A small multi-label image tagger, trained from scratch: normuon at rate 0.016, trained on reaction-diffusion patterns (Gray-Scott).
Rows from block 2, named by matrix and row number. Rows with one number belong to one attention dimension. Each number is 500 + 50 x the weight over its row's rms, rounded and kept within 0 to 999. All counts start at 0. Numbers have three digits each. After the name is the row's rms in percent of the matrix's.
# v: attention query, key and value (stacked) (model.blocks.2.attn.qkv.weight, 1152x384, the v third), inputs 0-76
# proj: attention output (model.blocks.2.attn.proj.weight, 384x384, transposed), outputs 0-76
v.87 095:558404524514427501483486449438463547547518442491536509531493495515450489575541558544514437538570504460518523390566537646473518542549437447480415458430571512463470472482394461458550420521454479533462519500557571413568480435417498504
v.88 103:545581459468461543472336454505532475514484627592469467485505513441553433493453480459493476454513472531515510524446511425442514496475452481491464625546547418516537578434484556486481595501506502490514537457480520517533499426537524487
v.89 094:601514558562513551499438539487480508512462542446515475472546585555538505460507542538490457606452433456601472572483572525475422498581508448523439571408565436527598536468515392510473600483526514417529486511488454596537561584537412522
v.90 097:648438513497515499495468536627411482590510536462574583529475451395447519571472473442481516540515485480498493476442507490436597508508505440417565605525495414557505432441487554578458630529481527525430491511546458467450480567459492461
v.91 092:497416548467467503405447537568456416473552430513556506539578581521436545513456503468447484521473569517487505538467490468527516497436487513500489540489534466517401504539533399543484494451414459517450415421489620494543483437500435556
v.92 097:537496504500527471496485542499459399484524451496565525508583486458534465498499475554560553564470498488494533486482497474633594427523535526559513500502501494603597542599503485523610524419573515428473464497539508515579396501609442538
v.93 091:425532526455462438384556431447350447448451493571543480547557583419627531578466513429568486460543516426468549575343501487361667481556518473452534489587553521504484509542496528481492524529563474540529493387491548492532493464442539504
v.94 113:464545467545530505452482588458489480447447483582571541467581481517466478496421559516476556503544509422489480482484419443502488451462499570440572500485583530508533463470552556562570455529567429455490566462467565485556489456430590493
v.95 100:508573471375505416488513447536547538489497507406333513482537610590543426410574510527467560501520553500448531485533436536470432458532519462496560517493537452451600460518541465513494485502511505515467507523550486528498439478484525481
v.96 107:490549492505528445572505610508565509531472451439441467449531517443530431502599577481546534591531513484520500542433506573448492475428560539461502456566514531475528433489551452366521485552513562528457586516500505472475479524507555553
v.97 098:565623401509488531520483479474636419509616610440553556458467502442518594498495499491515414509493503477538465492515501491526507454532629512519451554531405529526403406499392540538501535515498514480492476511373528496518453483492581506
v.98 101:525538528528459449600524509564534537373490471581458480528496461563436514486499542527521393507456467523531440538515471546515422464534575386517441572425520526624524438535463494555449365469468464426492432498464436581499462516433461493
v.99 099:458488573404423524426518508455471500540493595528510509485513461467482567487538515507655443528500576502530509479469507497468487479450575593528642503601458483531488529452438552459534495486420382471559564489482542464418462508418490553
v.100 101:516486618517562530476602492500588562464491508494580452557562548489483496481504530506482437556486579494482485431534518429406394483495536554484511543508449579399448496487521619419431464484468510550523444499414437531486489529532453519
v.101 104:495576417460487499472553475427565490547531457472518531471451488447577547444474411583524578425587459444565520527427513467525465476523459442486570475420569488492625517502417486541553544445498532499492441506479450511477501475573471531
v.102 106:495445573491442470455409532563454559501563537534431493440372452477494594423578538508590523454436561507515467478452477478470536508535541480508588575507442502428512514518520539427459475489531575448524460535483533538551558440427540584
v.103 097:528542448475535581449462469468486433490564504502458492473413467562483409570497478527540613428614552465408418576596575494562564532595397466552516474535524455559508529478558492458553498534437488561538477508466476489515453512467571538
v.104 099:578492485419517500473589493435463456436464502489513549538469567560516484468588515457480520532467477546486507360447472547402442486496441545543563472546603498532522561552449562496539547485548513471508513430419520407526475445466459480
v.105 104:468524517442512513514549466470470474518449515290446520405552474490469466556547504463547475479579475508502492498485524566495506527543521565445544469540498606490460491506488449494466465605502353361522550472451498485552460571457501481
v.106 105:582426443498735583506562496532573391485509571428452504539466516587499459523538464535491492517530515494525486478460455498555484536473434509458431478478472525552484536470533536496487478483435533511485458591461490472473496578486450499
v.107 103:420555516459407468521486524551516495465460565640434479571526428509455476409463498498519493531516510546470506432513578475469552507519493479530587451433472511610489534528497566526529449457451570460493544490483570500587579485620534536
v.108 100:512557488481613514627581604465492495511572541500504425465429444574527497512494414536479502516465488559456470468477520459501526521463554509442403568549467595475487584484541594445501458584498545458369480530558455483554503469513517424
v.109 096:423520491546422539479545552495467550586550512484423564456405548525578491438520583480479456488509443498523473417464481455451470491521518490466433469505457471490519501599498465425460424447510469501489513521543543391541495461512558479
v.110 101:528493489504510514443482486628474428465653522479514519488487510587477571540563576447546516477543442546424371475532498429466457454571511466499462506502430542526537568434602430413519493563583477605485426524557432551505484479605481580
v.111 095:420543598462567513437449527576477492506414474534500470492464559438506488486466474555433472537457445496538509526588499521516412597503535462477468562483547517462532498467470472517445450579518614563589481510412424516523552586468547588
v.112 101:440544448536469476543488510496530473502522422540602496466436482420471537498639441505432442510537476571532450411519486608463506489488510484566462472413481551499429488502380537539569539574445543613475504552477496450450584476558538431
v.113 096:475454427546402491470468435586509390542450436494507519447583403451474475474391472676463543470471517442459574470485530438598476495514486517628456514534484441559439595516495459493553499571621529569483507474537548484515497542555480446
v.114 100:538441526481508482521504411506487513563483627450542461433489573471455515583469429495503550521531479512561547499472432551459494588505448509550565478472518510495518489554511452445551490504475485449478448517454555493545481454572504507
v.115 105:507567538470440501470419518482534585456500473531533581482503484471573414452549523518512518514565448533493578535542522506578519505514495497521519564494529551527461529463486508536416539478458511397528482538516550572543407559480583451
v.116 107:436453488485547436549573559552563469443534479471527472515496507448466570534469526567510506463500505426555458447533579494511535467600529439460527452485512452499510529538482484570511481542503438451485559516537485528389515503415475467
v.117 102:458520501538588516510471526450530463471529527497565514531491472508652542574540496526414651525499524434480526449507494575501518519527506547526570522430526517514419538483419515479515474509480499351506598484530562528611509591409552414
v.118 103:501487517477554445458476541390458550496527499411539510550415405506547532563353482411451537550551486536413457465491493515500530480389526502444466515446554559526531454517486532534477495467404425496452511478475460460518505480496475489
v.119 096:555435443507509584514497421433555516436580477432509496489485555501489489558478512472564484404548569491545513516489559485501477527445375472509511427521463502503477478559564536482494593491432402573517510536494460470570471419533505546
v.120 104:511459523518580548533528492432559541518411448426541521532485458471509490538525502425505457523495477474452448451541538559536489424535509451609453419396457477481469489489495506571512607514519465407480603542455565546525434476460504580
v.121 098:523532445417490535498450494600499363526436507514499512482587496452475509427544470508583500463486447498458420491498528472521507451473504549485509417367521492556523474503571440443527523551671538474505445538455539491499604535494478497
v.122 096:556433531415424475415560520587399406609518501600543533438569540397466474560559487531521481446454522460540451512493518520521486610442448540459487607448445527439538482440455495442439493543589498483507536574386437421453525566554458540
v.123 103:553522502488528460589441557500548538475459455474471492471463412576458545475475529474485477452458496453497453457514556494611480509486527534559466463460464545442407491502470492451488517488548422521519491403467636371459535482503461508
v.124 101:523471528529473509563486528495487534459535492514481542458591485457416535481529483446537537575469550542493520588513550410465486438504534479440532475526539553486445542518567486457444491535443548496569525484557434461562405508451454469
v.125 102:438594413451526424549536563530432469484510507446495510493480540596577567555578504581493565518579532560551566534489420511475511438577512461499576507542506393442483583528616482472508413602475481549424520469529547447476591618456520424
v.126 095:560456585481547541486506433569559374455602464563532550566448465532568492490418521518600456501657413503534380514506538450478507527505571450450555521505499439450419487504600399551519458547537526493477478501503443504478505470466543573
v.127 092:538479470555543434473463568421472502527483553397438504472390468481529500549660524577413473465403649498483511572491545561500505550556517497458490465520561519523388477397428526484550598507533529450540480491457472447548535504477543473
v.128 097:400459577423575530566524474485517580532527449587500521469515487456395506634540413561533422489537507536524391561501474447374524473454554471567495476610619506449452438560511473611475494507503503559386560523480494519524618529473458488
v.129 103:574524499444425470498449517476477457518544482517424579435506536593586483556415541450557397536474452503531518495517373534538531506417505550473505589499447442533446525486538508496488498513604508449541523538571532398600560511499533430
v.130 099:465532554423574439512407392430487491461528441397494441419587548489475483449427576474515454474514544429488567542489556418512483496584495529530481488506484485495469504560522459516512464498515569405546469452530509435475480545397472510
v.131 093:552465390490507461469425396549504559423575463504551513484537416450515496555457473462578567598425435414501585604465500509533491434540469589578395563505566448414457517488492551494475483517502492498428486575533502529507451543503507516
v.132 107:604440507486499524469532464477556398435485573486503514428483488475513515419406598491490474538500473455419606471545536510528532552530448468392457519542489548467498554509564499491532407485450482461503581557530553563590455428520526350
v.133 100:498446513470517528521523583539510583511448516529391462543558450487529514491572525465468529470530469482591553538467474526597490418532472459537527525487535533502500517567549402405435576415487532393467521468477463539497585586535429486
v.134 102:459427481474475524514559528492525562557467588548514519511408417474542483528539473560515492452489458525553418450442470476510459565558485482528397535552414507459474481518500524453607515537540488383532593503461474464431510490502561498
v.135 094:478463497478498528536487533540434424531509539490497632505551394479506460630436574502562551517471507456512535529544555617545537591496563517449488440472450494505542481463507472486427521393522543449562495528556439505541418581390630457
v.136 100:459573518557541571586358491566514565472504530550486480420419524538500576563505474532575503572458508471490515476521445517449454530504580505554455649498460449432513504425447351561461400529495368453438545512497501481501462468499555475
v.137 104:462485483504505606509418541478434489419444399402520660566527509553407551545436430524595484478541603442576490457529490506486522504573438467491459426472474521464464524431464468516450410533587429455506476500525511604497464505522567461
v.138 103:556548488559548387363527596507447522449530525480556484574487520469473466543482532604540502455422514501394495597460529454515519510508403534483466569460559551608530447567502529531512448461614553635593468484515513468518571415445512519
v.139 099:421549539561550544522533483483571402626485481420611476537431489540510446502461527488479521487474476499545532462468479558483450444427555511523484498466489477486551560455544508459536509551458661534437505577506473478507452521508453548
v.140 095:531423557526547605437463523574501510497461618514511559475478506501400490521482582541464531434552546509572508400471419477467523530458524453474439476516468458424502508480584499504503480488563499467525533527555483521480502514508490456
v.141 095:534489437439554528474495516511500469526568535632487455487503544482453616527478418396576471530504486541421482481457465485546571514496441486602466452519455508497550598458482488524507493472563490502540566468572497552463494561557509471
v.142 097:520568466543542490453419541519378483402493555482411454579592490401500445535556419503494470461584498532428563562539549415559507503513498495461466556432553573441474471540457461442402605453562680586506502456467603461542564604456513448
v.143 097:548535587530582460544453436447535560525455473530558542528478571475437509494548505424466508526472500464479493460496604559491474575548516512489496557499430443448486482574443540463471622539461483443436523503537532470483443564409478429
v.144 101:497500445536538478544514530555523487519540538530492536406427469569474463503458443480456512499421423510339477490617528535458524546568511469596483515440483465450519472525599430516533525477576525495538421502502591558503529539525505503
v.145 098:469486541480390544529469553467371487581583528510537412405475372532400540426493393491544546556543467522505519461594501524439485551493411575504551446498439508501492538500524548561419534503449469541477522435493472466521552509482409493
v.146 100:496532455566455483482405471540443403442545558519509522542519538432452387517579480464459582598508535525480430502500427452526554532475524490553511535509422495450504605508526497555520423442560466498500539538540486620506401540653451479
v.147 099:465562516545466528408529516595467461481460391548565512459524457516450408488558390511490530504459481400495501447572432488489484397501499490490483491477475505470424484493474445495439478454490484508584424502494483425456528581435486481
v.148 100:480547466490484420523428487510464471492473529446601552465409578507458405492522489469474557528477503487473465480514502550432475501513464503455513521440513541490489479437498484530511577567523445496625431483570482443499589560486522526
v.149 101:458551472576532530604523498540460463529527479467440541515509476521430524383467500459487564535518572565495561604541521532451520461419550550454536448539458544589541594516486521502443495448495546520554452506466540442464553501553530476
v.150 100:524434513517567420472449525443480534530476502413447476574431528522531496553428510525451520353441459517496434495514440473493516532535628474471430466526463609515543484437432579584513458487433563440513574478541477574475492505590535478
v.151 101:586427482466489491500561501483505457603439480521523473532484504551462451449524418534570491440552546414514511449601508467462465530456481546405459572498392464466538534473555526605492454495502443497454505561511525470479470476434484519
v.152 100:488488511477545448465455607419482401564548549550491448454481369511531516486488425614369493596417484462559492502479579462486486513414549509516488462512524469489394450546441399510605573485567534557493353522443510558421508469523510582
v.153 099:538538557473475536488513436508424510559543586520492490504530431506649419477480459487480477444479494524530493530551499450523494534409463534488552481463469541499468587511537486521415475523512419470549549486421435465505524497452508481
v.154 106:466454562505431467482496494528533522643531490380478531427518517528484455564481560463498414510574498515567454537535449475552553443552511483425616387614497470486489477473513494576493564441503508516561509439555526513537476439498493485
v.155 101:515596509424474554589484452571449534505513609502538449500563459471407538534486605549584575582424418485489526516470456531449545443475544471461564460535525434552502614550432448430532602548419495467412470512388464618530518520537399524
v.156 101:460519525426541576458547418449422445434491467418486548558472471453477533518589478539519488587468491525560566451440417509509535554370388453580522494450466566514499591549394485445498509465523478517394476455440536560498530480585470554
v.157 103:547570536412525581453455494573457436424579609514495522500440494546472550513464613525477563533501467497465423437533489496449467550518491489496523501430432403524456578516495483405550493469424563530476573518481482568432500520485413588
v.158 105:454483450562491453594571537471516513531481508514428560475509491515524550525532418483482537514462551477499490375507555490578481470486512554541502510498548506509472361537527422512517461565483506595484409557524505494516544495529484512
v.159 105:435482549420438502514596552565521516557564603532489528526463515382503549526462508519482440385489499427510555571492551506523503447450393509594461479524521491502485490470472520447550556475473533500417583529418525493472500475450473438
v.160 099:533576696460516534554472483505535488584514499460548588524470589584360555461571491533568479500557527430478538488521457429574517488519424484422530539548419537515503577451481442432542449506603516589528533524502529495494447456444601517
v.161 107:425520549520505370500583517443468540405479505496504530528487604545593489453484466492500480551453545432426430509548506501505471528509454563566574564518463448520480493544529552494463552490583515505556461581509524537485457489408453550
v.162 099:525490554412504403505497527501416597544536470510474475465487443499597500550512479580521488506489453419546472499576400599562399531556512571530525530524485505527480491511455512455568526555493557527475506427401572504527452416532504494
v.163 098:553514599497525530558442457528474484400574477527508516543440511522582445587597549446541510468573551449565476490562453489530475541485497522479597509555468467459479541502556492524475467416416450418472537493501445458568444569344469576
v.164 092:508464472489442429515436591549424480591499458532528590532463427392535550503567549512501497452547527377380537485412465552538603521526479529539541538431433529528492525431447436476511460511481521444553481560536548484517483459498540422
v.165 100:580490475412606363484443497486561463607458418498520605626465483525575531455488569499469511525571415533472454566508502577474548446487474438464476491544523509450490477565550482541473457534475487588491446528415554430527512532495519436
v.166 100:465417461536543473370476477500476453648494497470524459520510506478501558522505522510499429535483557502562514410578553504432512499441454465475470557612541570470426416529583494512500471512482531556557531508555581547463557435472446567
v.167 100:507487557466499464558533398481535556520483499418532437452499466494493452481449408483488507512469523541524499431442443580470628528465601444604463493415545463490544539555449403443506433479421472519509491476489505576510489510476407592
v.168 101:484558515548587407479488532489514456475434475399464564475476528545546564391461518605538525515479489428663428444540551454466474547431500519483412514450418537584629541460439484446521519507471461577516543503519492596520576530457548527
v.169 104:525500485457492517469521516485549462590521515486467521526505578575519496520541479394551503426516455559587557548522544420473577532498468370423528534448495509494478528438552502535515508373503437500551530429442502500516461627524396509
proj.87 102:422505516511484449490450498608489462428545659426441541505553513534529526427615493449566548500447459473533537582525441399620456500487486592448503520525463457455505541505504519617552483361535500468565478571484472560493464475527559550
proj.88 098:412502600584495533440532496386514368425543457555490548554511429492444607481578493455563513524618512470603482511449502568458475531477508459533596467547482518504495601580455507471522473518599549538472449500457460488508515485469411521
proj.89 097:426523512555533505556448534398499471469572496483505578560489537535530486534606469487585523478628519501431496431504483529448470552418559597521532481502446482497493493518548529480530442492454460474496565453545574513444520455498465528
proj.90 100:523476498479515571442541557457563404447488491532491427563547535569499507447426464477402489539499501443562514653560478522464476559515551517434438479394466475491490546506498500494482455518523500508559538579417543475571479335514557513
proj.91 090:421444513548518530470519453507519493519496605474529500560463505520563528463479453511518586470537409493511486451491521415488384486490566477479471473464484515525535501500513502497514568487523552421645559479541516518510445559426528481
proj.92 099:392474564466460460484522482513568585475398562478491497570448501452445459508563503443483471509486490500519581584571513406479464517534471514524498500532538468462476464421498517528517423414484422485505479520457503554469529478497544527
proj.93 099:562528470457485531532538527465508502404408502494395435474487539561439504482574473470454531473526417483501509509495470490475506433467568474521566593523468514457494474521446490478473484516407475487487430474600508447519480464469479473
proj.94 115:584519530562515551505483426471537510446447501502429531524518505511492483542523527452511487460607534560536492513416476463504498506572477449562465602485437461499480523533420382531427525545543512632473419485478558540466626503431393441
proj.95 106:519512477430401521519579493558438556512583480438506488475517427416467571540477511582549419515436461454526496565528571494442633453519474486402566532517548580493493444511549477625465551569384550474507483577476430564450476543497578494
proj.96 098:560583405495470474497505391521558483460458551540498449554494507449509560521385491521448448453483466449497558467506515488543508478457383533510532428529492412515448553520510643615461551451447494494614443431472547502498545496408489496
proj.97 100:411376534519524556536500467444456540602506446574465474522390444426497452528443454465567484497494488467524533429545438417448526474361393398478476477575584476503493535558525580498532461526462578496494473457632381493504515566437445533
proj.98 102:484516540467461506457478535414487467497481543494465560478594547494612544596527453448478480566501505432439511458522473459426524499363481563438532491480437561423414525509511487426455529559591552576537555539444510532504601619525574441
proj.99 095:539477444528584505575561447503540514493528520483455534591496523551490467599351465487499494512505467498518516507556469519493492403526474504491441501459506557549523465550558552542509490532528584510462479458645421470472517537590469525
proj.100 101:539509474504509454467439477477485450572483580486470425600465465485439599533420534483504516450611465485513474435477548551517628466430438493459459514530486467588488483535527651515482535471592527553509459506517531479428566461538585507
proj.101 114:509356416555445543588473477514479526546493460522473462546440510488517470507468450525536478592468506531459546510533511503457449518506434567508477560560551510553434495523441577519463512467482477414519577467516491567486499527481517477
proj.102 109:463556542469564452446539388519571489482508457562574490558577422452513462400431475532503433493425517511491467553479509473559515561486498423495463491471571570621473437480452484553508528523548512516463515480563522421552419487497396451
proj.103 089:454414532527508481424497535483478509496496559505439478497570520437541480556463535429595504533469481538476550482462472536495387529482541550495440490373530529481545435496530444523496465575517517556507475547516491376585522515537481471
proj.104 101:471473440611544539533425507473589554464496570534409416545515566498594513493441416591480466504609529417500514518535439534501462439525538565507456540497445439483537544558503521437512487572560567477456504459547418551532525554511540492
proj.105 099:526504644552544499460535578473542480554474560532481551499412462509508476477478514411462431436473432465452525469500480478385524459482512528508509445481496369490487544423480470572490552449480620449504541529479502468539478438540525538
proj.106 100:426517505503447508487464537433451480543528486426519540551525549517517541534423518426542430569580411604525591465493566456547586459457513505534414572541612516435454492501561588421426512496528514514613562508499530489557460482474472382
proj.107 103:532468516498464509467555547551453467449489594425447521474430563547553402562510533472533483588494542490549601535524538496459515461530534586522539485463429443455539558577508512511530503536593518481504450440550435481449569413435512574
proj.108 101:521376498547500542409464491498532508546493600494491536593446569473543476438422486448542521535519588497525551509579521468486540492483538465537475548646537397451457487458530529487469516492575469502532572483451484488375545542562572520
proj.109 100:502505437516489566493462558532621461499487573562587442432516481483517503468537391568494491414501582480505451560579480492501504540471507395488529410529491539537503484378460509611477563615585533450449492374535433496523525492471502599
proj.110 100:487446591481581500419465511458457538525491427510509495372443468455430396500521512474460461508457549446443548562408557536509524613399497484531504445454457526510491476484527556566521521546518550591437503589508583490439518587504534450
proj.111 090:481384443472550507472543502463489502555509431465497486530487505493476547520533601530536437460498475470532535498513546453479564401554475504489446430573512544489454405530503528481478464432447457518523461491515526459445541450499446451
proj.112 103:503565467492500425432429364416455500543437487571458483557558441596548413563326407557498556440492582505426367561495531486438496517598517474442591474566528468471511537543521489476493475545570484495598482445468542428451541438489454520
proj.113 095:513458598528623559553452589472496573469580464483515429514527546546509504528510462575512500511626490506487563495478533516444563482463553427494481384540485550496622466469481424481510498527508488406517374521468473483539523479497496404
proj.114 093:568488448495498502456373453446540508454490450529537580485519518558549485445489468451463524599490538445515493440469494555528521468496537435456547552419434464537574527522469537522374426485499530473481463545470511523492490561545542533
proj.115 111:498583395454469434502548518445487440576554530514510583602542592520384561492446559511506510540513511478540461478492410461467473529502476558457538483546417509526564522520549459436511470500577469519452485506542454519493660443490393557
proj.116 100:462479490456436543564457544563439507603537447548429487573407473547546544529563524565381533501504482609582556471386530574473418479396495517580441512463469517488392569523518459417474456486463500411539421440547513469482491508515517594
proj.117 085:565636471527540473502540449557549523545457570529363462449434570490552432541497459524496468463454518413468477529459452424462498493514561481487486476549482532518442454479505474469480497625559466543520426437436480454528487515611438543
proj.118 099:456559499441469540451542527486575522564425514516479440537550489491524551509500555601576433469454576444598534445443479565513433396625480492541497529409471451511523524481494468532547444519573520507492518548454581522519392506493508562
proj.119 101:397509493480514473527515586523447498597569437484443479577531504487499478485488463480484511497446403502428393552574459529432513385494500499516520519421476506414572508449427468563447554578558625535410485491479516524515564542442473542
proj.120 105:474524468506517571402501493502508565516445478444499385474472422598561451533562464558523481431551526401482530466549447446440542501464475522441516502538490428485526509496577525468508480492480503553463497472513414451424440436463495524
proj.121 102:530454449548468395439495452460506579420557485567523543530570560446467439428516562540475482565515431586517478552505496467468492456466574502461564523599445504481437448482426523506471489478515494550534544516474462498507492469460466486
proj.122 105:481521561553525490497536416432516607426507484574465585477514485595473542484494557526482550490526461606526432430462447445546457487550531491514506531463587575571421406485530505562549445586398512467628497518583535431458565467474536449
proj.123 099:398443506434454527488487473474431624429499551517557515512441494518553435486477505511492524448476459483598513507533438593472462441544488491454491480545521548447543514482441483458503482454541472418391491455537564553500452551534488550
proj.124 094:494528556404507498446530573478498522447567515455469501541479557554609482418496503494556420498594486522432486479521508520559556469450473534485521615437541560480589467474511522410519562518529436456538470544459491488467496556640506494
proj.125 109:588513517543421485467436453588585549422382519614485553528485500519492496522441416378563516541549464552460463462511540466521589552473560462493379485556521521468479464493491476480505503489539555472490521485485460419544477344561450474
proj.126 093:484585489539452432470530484483463475427514498568469512544499491452514508463553435486529543444417486447347572430494510493394553505489523546417548453477553513472498520511470546469459465398472460480494542442580510538547580517515450493
proj.127 084:526510556597528526539448506500462521469471517536526523357453480470510372561366500552527554444532452452541506502519507579480479452478452556539492483469486463451501503470596432416466455467545531532477512526580402455517505594526493516
proj.128 096:531471554591442461485425421459465471531455496421491513507419530515551438413513561518554396445583464459482524377487596520556428463526484477508503525518486504516573540479495581434565455500393485508478512495526562485504439462409525461
proj.129 107:443522415502477466443483578479553559505620550484531476438429499445518493501580391534419506406507563455460439564488516587529594435570565402479413308466444451492529500477548437439476455499480401511483570468512493512442543517494529455
proj.130 095:493530602436448502511524581468518477587401414502489482453469435507497610552587479506434647507551469516419584445501490493410535561374477493470479405592527533558499398440437507525398553563487522516505552481518498466534553523516486481
proj.131 097:507608509575547533531542475504521516453410550485471565529506553486580417512612454518467557411578651537548506496542512496578508507435520491571476500491447599547541511536498490450521481516458541474496507409550412499571480473543440470
proj.132 105:485557431449509538561531569535479507477516490525481506425453401473515528477527540511477534597484451585537421490422528452441480512593443514487522448448518510519548446518449464459540596407546454493558419526594449494494553533477403507
proj.133 104:450474568474565515514407462492412414539478453500532533468534507427492507505449537624487478559353542513508395618568472539455505540424567505500517520408450582524444477555509497535463448621574452592484576603504542470490517468488537466
proj.134 102:494568505417562554451478478501486442549567439442534441521539579588418528515539499419507484479411541444467563581510510583518600433526447471521546491538492574483380470474472480500518523553473520552567445472468417525503437549547432533
proj.135 099:534580454445478462574574544478500554430557440364525445533431471461525504458535531542481502483539363535568565464571463355432421583529508524485577476440529357480490453550483509591550563505569380544508404549512490493415557461551557611
proj.136 108:390581455523556441487474506472493448547548462577486481476504540461476525356501423451417539490534524578517460487430493583500474461566451538431437408539550465580441536438537499522461660426556466558531584500588475442498553484419425439
proj.137 105:487573514534516361485504414565586436533426474527508409495444597501525483425520498565576540506362568506497490480516514504544517514484450513596559490525376536539450473534514532485460555350552468510498452536486462519493533425418531451
proj.138 103:479441496569457553563562521463529674538525533510392510353496539543481552460531491469472433585638478558592539471524453466448516546453569442457494516560527495471499457427558501476482566463449534462467501538546594422467468481480447540
proj.139 103:518493534497551422492457488477512460523442553470452444406538442554514400503571476469448427539495525535568514580456531446498556379613517401496575437366470576512476466538452545412531458480543466473468498507391541492515459495526618501
proj.140 097:424482522550536423567571511448573469483582472517416487510487533579606521517442421518510440515476435448491417505482455523529556581492533524484456501507515520485486505513566514490472503479412430514457481482483468496514464429483528571
proj.141 102:526534407547482578538554445549462449433452543451596496461581525454528491541476543481489435488414452477527571432431492403534495530506499562484477540552528450542539455433430533520481550492471494506479474467440529419549483430529539506
proj.142 098:487476545440444433547490530462594523585501486433380546395547486539565513478513474542535529587473540550498474560488536509432517518427568530512525487531492460538465532497491472535491523493458458441553490460488430495456407434554469555
proj.143 091:580536475454440479551571529466518434589513451407499467492443415538482530445463577498524506486549530477527586513578535484517499451545515599529359511450589496605499464515518542550486527509577458470412469461518429478490547474548590316
proj.144 104:551516566494417418568440475421503608557524524376553473460584497410458476505516563539431511489501446428543558478440515496451445427518437475487487535504501571420533615626495546437548551485560501517509484567439510463463514449470494475
proj.145 099:518526435490568498455544521525530583423420571415502479541498558520525552511509487564480529508409558403527539583427509355420513488488537560527414460499524537429517456653423539455511542441543535425589562409454563470539471545455567539
proj.146 094:474491586530416465499540523506574563522551516544546465458488458540501535482465414510502511580517433488489600528550555534496400485513519487452548471508461449477499496434520406497515520418451518427596558457451442432444484507531530510
proj.147 097:488456425387474534456499404465505499454506506470456536460495493455580542443545538473500560526545583494650457528490465552502494537454557494466515458579456426532615540557560482458574479573541577476519643489476504535519623439545445533
proj.148 106:434439596571485559494476560550472523382446515552503381510435476505590595570466588526512486500543527522446516508522568515558571517484448482539561461442549523508534519514509548522495451575493532423464599475515446526505455478490416485
proj.149 097:460507600440538452457447530524589578426439438409523511536537538502542526542471511519506491404504544530488532399548537501412501501513438468519445504433576425361445470444489627454462518493549570453502563397555588533526570476416417499
proj.150 095:548525389482449488511488473536474552430601465468503540481460579454472434499470533455489483575525482492533472514556485535421480595572400466427535480429507431470470458505464493410393541441471475439435509548502447375428435506469474499
proj.151 097:530503466392489581470433505556478538422553522495421522478425488585529539566421594541538417528427496424492489472445445547481518488494521497428482388520503513535464484452431424441449514522394499495509483491433463501467634522593543589
proj.152 109:470507458558539452536519489528474547490457420466541586477589598533536511411459529485508513444561557500477416465494465508540438545551452619496487567574462545440604556501529454569485487487473444466452612630534481421493468555467441486
proj.153 099:400469497559459471556489594397525541446495440410429478586468557540491567471445477355584460586427512534528491471473563534464447461585552444584453445504505412560544531567503492461429547495454513476494496464593484512481512572529396556
proj.154 109:577552496526499521461444516432444510481474454492631420490527415474469562496506457518496511504390490466531581487441563532562543460436428536491495559456523567600515546564479531413397441518493514430516400579483535530432566455503562535
proj.155 101:471488557590512550426401578444524486515493476521502518499539499469542422505453442472495544565559550478579543429520400444505507462504615473439369463613553525437512440489566501480567455470597534553583488419537505464574485486532501429
proj.156 095:487486543574465423452513506481491504581462585544555481475515497521511522448423478458479519499516566542554613499516551397425427526449498512519492605627503493468578506520617430478525526508504475532564528454580516551558414506491522361
proj.157 094:437441431499498386467533433423492505502431476543390521470562474497480553483489485465550391450519493509444535499609486473526548519469533513463517459487489496539443535526562477536485503505526456517511479539502536499449448417458416406
proj.158 101:548476485545503571484455483500517548610544498525572511487510603474567520519527512511509490591524495552502497570495489542505580480483451570481444497511389483459483542484541516468471456502477487575443474529490510492472578593480435461
proj.159 100:479438503453606554519455448518520500565396477517460465563538563472430441433573501445524539507486423502537490526559535451535480538509507516468594546513459595645389508532470494524490425499559534550536509576528468637458532532460537479
proj.160 095:565515429524535484482444495359480480447474488385509444497547514515550460496484461382399491536537410585503453533588616519480510511494482539513460543465544488464398396518484489492502521438545517485456524492508574463495584428509496560
proj.161 105:541471526604507515413450577461490545546450491536513532510519510485477520495451539514518537538553436561489545438467358484507532542519487473584553531532582509465464476514501466541570512427406399552623567538515441470479509563576463466
proj.162 103:465521467532528587591489501486592546530491547492549493519490527502532458409452477474613537503497497495537543529454495503363582594393465446456578488534547382524431500431582436552557621484492540457580561519493482549502544504509526542
proj.163 100:497457433479530457478572508532474502432546599431510556407510525508489543493499451490464487541445545495576543568565467432497581537502560525547363503553590558575534560508524467529496479460499501509424450583436563512436499448549498495
proj.164 092:495549574526548410458470442432458532541450470582537505549496548490480504529434470460444540575387402567493487480535488440470443497542499407482487457580499467489422499574530541485537520555474433486483455549499571570496436513547482544
proj.165 099:470547499527439438541444528429519548401463468571531430489486522453493527643448480486523483443431508470467472511520521460420419524536542486564530489517499464448495452441516462402485562528531561539483504606503381581520410515475487514
proj.166 100:545480558486440416469525505494448589404507509551518489531443489553551489540522503484503586512540456436553467512434473438487391500482533547441514514411503523463521507469480584472513484462521429508551518409517383475519513500542546484
proj.167 087:475542487558537425467530537521534427499445515564501497462533582526506578538451490512532576549503501566494549410559482460507456459544469376436588522562434499453433346457568545547433516532439513611472496497495559539498603570512497501
proj.168 101:510443484508473511627452594562588504509489475606469547545578510499462543523526500453493444501519448532405526616542540470507425417496454521395523469458538439445467486603507479447582449524526508576522574356488445447542495536527518460
proj.169 110:409621491567499432486523505532514480560505424508474484557476376465426517493523484651404525542574444487495504548484470500557446584515414532439547473498532494555446487476439535457439577528498574602422449500516456483524577521518544502